From a checkpoint of a small image diffusion model.
Model: 4.81M parameters, 32-pixel images, arch unet, norm layernorm, activation leaky_relu, widths [96, 192, 192].
Training: 38300 steps, batches of 128.
Rows from block 2 of a small image diffusion model, named by matrix and row number. Rows with one number belong to one channel. Each number is 500 + 40 x the weight over its row's rms, rounded and kept within 0 to 999. All counts start at 0. Numbers have three digits each. After the name is the row's rms in percent of the matrix's.
After each channel's rows are labels from the 100 images, of 14976 (inputs lightly noised), where the channel reaches its highest value: "responds to" is what is common among them. Only what is clearly more common there than usual is listed. The data: histories of elementary cellular automata, time running down.
# convs0: first 3x3 conv (model.mid.0.convs.0.weight, 192x192x3x3, each kernel summed), inputs 64-127
# convs1: second 3x3 conv (model.mid.0.convs.1.weight, 192x192x3x3, transposed, each kernel summed), outputs 64-127

convs0.47 117:503499501498493508495495496499503305508496494486513550498499498496488500497493513496354492500499505510499492499490492471495510495507499505505494496498497460450489493499494494498501493500506504
convs1.47 125:488490496487499507496491494507502534495494505506485485490497478493487505505498499503537492498501487496494503493513498505496507493502521498497496491508499505480497507482498493491863494496484500
responds to: 110 turns on; 011 turns on; 111 turns on

convs0.57 123:505498505507505487504503505492506501493500511504490505497498517505492489502497494508510495496501493491499493514498512503494496647496499490559504499482516504505507511501515506506499508499492501
convs1.57 127:514504532503510477484506470495504494501508487503503506506501507506499502506489509492494495458576520501520501504497489502497510657508491504508504505499494509491514498502495463493504513533492505
responds to: 111 turns on; 000 turns on; rule: rule 129; rule: rule 161

convs0.98 071:509515500522581421522528519434522490480505545520523488496545516525483492541483407515502501484497475508533531506503501540782446489499501441530464516480501477528544510540606516507510542502450497
convs1.98 187:499498482501497500483496495448502499502501500493502498493503494500642499515695505503497497530501499499498506441508496497498501498501500502500519499486490500497496498504499505496510499498475502
responds to: large cells; 001 turns on

convs0.150 079:492510504490497511517499498501496498485483499496503490493502464496497500502483503503498498505501510484507498499504501499498500500502490502489486518497520490500485493495510511493500507498498498
convs1.150 125:471518496478496508493522499496494502492494501504500504497500489490483499513506419524496481509500490524516489499500456514501519492498497498483502492501480511504523498498518498477541522561486514
responds to: large cells; 011 turns on; 001 turns on; 000 turns on

convs0.65 051:499503519523531515491520499505476501495507512493511531482505505506426536520512523509488444492494510485504526479485512507559510490540499495491490509612498500495524492521632477512527534500484502
convs1.65 060:498494498502512503482520704499514496511526522479497596478528509486486507485479492498498470444513524501522477497490482510500497552568516520513470515648510503500478492495492474489494494510497485
responds to: large cells

convs0.83 060:506509504505501494468507495491494483516492471519507491492522524503520494502513456507498501522479496502502455506499518508492502492523510494519501488274510509496485499503636480511499512506422506
convs1.83 061:499496491498508435501511491440485495500528504494494502484508490506510498497473494502487456467543501495488530682501482541466485489540497495502485497192475490481530505491572519506508500491476507
responds to: large cells

convs0.69 034:511500515494519475454500508495513501515500510522483522425505518510463496497536506517499481498514506502462483489526512552554564497478491493533505505484519521506492513476867508521589504492489506
convs1.69 070:526498483506557530485512496467499502502500474562497508503475492513466486448476479482469508443535455510490497495496494527501508499511493497506512499499516504457509508492509521500503511384468515
responds to: large cells

convs0.131 074:500505494550488509486491499510504526515350498514488488483481499497496508500502508489511503504502508512496504502488492499469511510500525513498493484504503497504515496493491496499438500493509496
convs1.131 110:499485505625502500494498499486506497498549500497501492496569510492493499496500478500504483504499507497493487496509495506492494493497466497479498501500495504498557504506499499516508522508479500
responds to: 111 turns on; 011 turns on; 101 turns on; 001 turns on

convs0.183 043:496506503507504490522478502487510446508505498510466460502504474508488499519494498490445474486504487514512466497479509506500503505492500493514513496499504496497513469438501506505497526515502503
convs1.183 132:498498500501499500491497502503499494498489505505965499509501496492482501501498495499485493499500505498501499509528502497500491495499504506498492489501494469495505499756505496492510490495488501
responds to: 010 turns on; 011 turns on; 110 turns on; large cells

convs0.1 080:498493512496488511484503497504501506505503503540500506501482505506491503508586508481512521527492498470511502502507667511479505487491508506469506503506496526501505498477492498457497521497504486
convs1.1 078:513506516505508496487500500507532570558491506514515500495505510501480489491484553505519497498506488501517503482495767527452481517501489848513498495508501501471500495552525500481479493515490497
responds to: large cells; 000 turns on

convs0.11 047:511505504540544504497505492492508497452522491490501518318513507500505504485519501498493443486504506495474484503501507497518608533481462507518468510515515465486580485496636487504534516495496519
convs1.11 075:525497481506512497493517499498484492504490516541500509412508497495487513453491459471498503462527474511514492512507484508499466505503478511506520503500559488497479486486512509490524495456437503
responds to: large cells

convs0.26 154:425501450497374499496502468500501500548501500500500503494500500501508498501498499500501501500362502501499500503500501507704500503502498502505513501500503505501500502500521408560506500501500500
convs1.26 168:403496501517311499443494368503504502501498478504498503520498509502497526540558593497510501502276502489499499508505500491367547538517486408491512497498505505497508499501504478509492500544528499
responds to: 111 turns on; 000 turns on

convs0.178 174:481497459499466504504498503502502501401501501498496500537498501502497499503491565502500503499510522503500498438500501475395517494442509500498456500501496489500500494501279515450506498499501496
convs1.178 241:667502498503500536492501542634495524597497494492500492569497489499498515533607506496508538472520543503501501488499498499494469511497481504495517501573501498503485482500472513487486493495423503
responds to: large cells

convs0.80 080:506493511502501495498511495499483479527508494510494501498508488497489501516496507504503502504504497503504505502489480485480501496497491502497483488512496490489514493508493501499487508497502510
convs1.80 056:518501486477589518488491495496507501440511476506493518496526434480474509524466499482516427461497479511479483501485484556469487493516462433490510507485485509512482497495511516490481504549505495
responds to: large cells; 110 turns on; 000 turns on; 100 turns on

convs0.145 131:481496515498586502517693503496506504567500515514501512501498490503490557508480497509503500504501495729507500520500485498647495515493531489470504500501494507510500499508500492506495623504499693
convs1.145 106:453508497504517497480400482503502495553505490500503499493497476452494492477393524462499462500478539313482494502501505486525521493550574495484509499501515514420508494501516527494500594530459385
responds to: 100 turns on; large cells

convs0.134 189:505561507499500506506524500500503484496500501506498495503500492337491510500500506196503507492501496530500498506499500498507502505498500502500500112502576503496498496497497497498500495500510525
convs1.134 066:507515491501486462578537507499499489547511487502500511496495503506512508489497488367476514502504497582475485507494478503496503509464505497510502426497790490480509493500471496483493505553480574
responds to: 111 turns on; 110 turns on; large cells

convs0.156 199:502500500504504495513501501504494500499197502501503508537492498502482494502503501499502512502501492498515503511494497502525510499493536498501500506508506498499514496504504494500501507500500505
convs1.156 052:492488491508501501500507461502513473505495497492524557487515521499463496503494498511459553502547495489494481481493497506493511528479524515530519495511466494518609500509485518478519483464499531
responds to: 111 turns on; 011 turns on; 001 turns on; large cells

convs0.111 084:511497548486528494508504505491497496464491504493499494498499503517498489508504491509507490505495487500509494503489489493506502505490493493616501514498506494500502490496507503504451509497492492
convs1.111 086:485517498486534497492504496492500504504497496511500508497508508506491486557495402509492477470500485495516497509494480513499492499507497501484496491495500494487527490500512504482560507549475527
responds to: large cells; 011 turns on; 001 turns on; 000 turns on

convs0.116 052:516511493502498487498511493521510490509502495478498521533501510501504489503501475493488415482483501504479499473503509546500748500489495495496533498495505509488537514493674486532505509501406504
convs1.116 081:503503495501518497505504535485492486509499523496492499479510507489482518449498499492504511431531492496493473502496494530486391506500495504499496506489505494506504499498493491475522505489400491
responds to: large cells

convs0.108 150:506503507501823484530507467495424498494504507497509502496501510506496496505601479498508505504439499505522505506499603507671492506496492462510496506499503492508513499507505471497536517501494506
convs1.108 135:525493486505485503498502488469723513505491496506504515505501498498492501524457491497502487500504491506508502499502603519465502515529478621497499499498494488485498495507500510501499505502475496
responds to: large cells; 000 turns on

convs0.149 063:500502513511552493493520508485516486488510501506520488597503497516500520498501474501511469471512501504482482514498494512492642585499505491540497514501528502503512517490634495525515502508473497
convs1.149 083:490510494500502485504512511474501496507506500507497511721498504492489497467490485492498491419501507491499493515502489525499443369507488497508527493497540512491494497483485492503504495501445501
responds to: large cells

convs0.49 050:505526544517499508453513492568502544506519503540518436534497553507534526493519535558504487483501515500518500508496513484479527502509509508556595549550605497505495504501497486512483509509492526
convs1.49 080:490543504493495525700555576512498495496494476483494450543488486482486495471507487484494507512488493545489482500497498500508466507552507500493501520558791509497497478489518493454485486523486570
responds to: 100 turns on; 110 turns on

convs0.24 080:499507501506493509500485495511494502511498493483496496499501465495496495505484520492500503516498505498502521492498504490492510494489512514474497489508492498496500499501491496502498485497520511
convs1.24 131:502504520491497501492499494503774508509499500518484487499507516500491499499509498505507485505505492504511506492499489496491494502496503649505502499510500501498498501514505520544494495500494502
responds to: large cells; 000 turns on; dense start

convs0.158 085:511495522515508494494508500499486493521506500497489508515513490505504492489471501500485488497504509497494488502507473496496498502499495500495494504506480495504513499492516496494492493497496506
convs1.158 117:503499501495535499501504498505503493470505495510505503485509474492481504512469452495487493498497489510472485504499474493480513497507448497499505484502499495500498500491505512493464491535497501
responds to: large cells; 110 turns on; 100 turns on; 000 turns on

convs0.101 063:549494529518491707514506501500478492527488500498505527518508488498468490490510632504521515542516504504486513488498531487460868468462504569525500487490494497503501501498489520517532500492545501
convs1.101 060:527531508500364489509500518504515488498514511480505512497524524476550504518483492504484499474494504496432491497493507431393556507466527507496462519507486492506483487492500490488517475566488490
responds to: 100 turns on; 000 turns on; 001 turns on

convs0.19 126:501491499502497502486496499503495097496500489489490535507502489500514502497502503507611493491495499497487492475505512518497502499508492504495532505496503552196498463497505496502499499501502499
convs1.19 158:496500500503495497496500499484504091503501497504499502502507502500492503502490493491801493480501494498490498513511513505498494503498501500524482499500492510303501513493505498504488502505492498
responds to: 110 turns on; 011 turns on; 111 turns on

convs0.25 045:517507624510509469455522505459493455500512503492484505511514472555510497496509467532477404477503476496453501495510518509553481504565483491495525533505482504493500499475805507531538498494441498
convs1.25 041:499526470521500483488505492441464527515537535500504498507538525492471477469341491507503450431522495525498465516508529507458431478670481466544503492478450501483534506481827524521538471514497492
responds to: large cells

convs0.163 153:504504441496485497505503501498497506374482507497506298506499513507503508495490517503501505509501494504513503490499507517539499491500354500441695500458499507493312501509502507500507497499496500
convs1.163 161:498501471493500483491501463308501526554496472492502572484505503503497497498485518498498523446483485504493498487495495507496500471506493503665414500496488494490573495496499495497505494501490498
responds to: 111 turns on; 011 turns on

convs0.119 087:512498489500506502513503496512496505546514493511491520621496489494513514491507504507492520497500491500487504510510492528471495497493531509499519505504572506503516496483464496492513496500478498
convs1.119 117:503507488507506497528506513496499498497530507492500518611505506503497502550474503500493470446499516494504493498497519469489479496509516504501495510490497492451553499496500561509519498524505498
responds to: 110 turns on; 011 turns on

convs0.61 042:502490503513494490531503498497496707502507498486507507499484513497491509502507492505334505497499477527502506503781514481488503496495495495502504495493508522431501624498503509499503516499514475
convs1.61 115:487502476481499500501491487490499453500490487513602502493491484503496495508501499498537488495499502504499491499580505522506499503502508483494509490507493490510515598999501496488517491496490492
responds to: 010 turns on; large cells

convs0.39 056:508488492512500504484538496505456513489515499516484377623495513494443486492505495503527502495498479505514494522500496494524504522457515503498576470498512486499399491503509501507543498493524527
convs1.39 076:501500609495502505503508504496496507492551514487492491502520512524542497507487511518509460498490500513493464673506498494492488516472511475641486488466704506499665502484493522511512498500482513
responds to: 111 turns on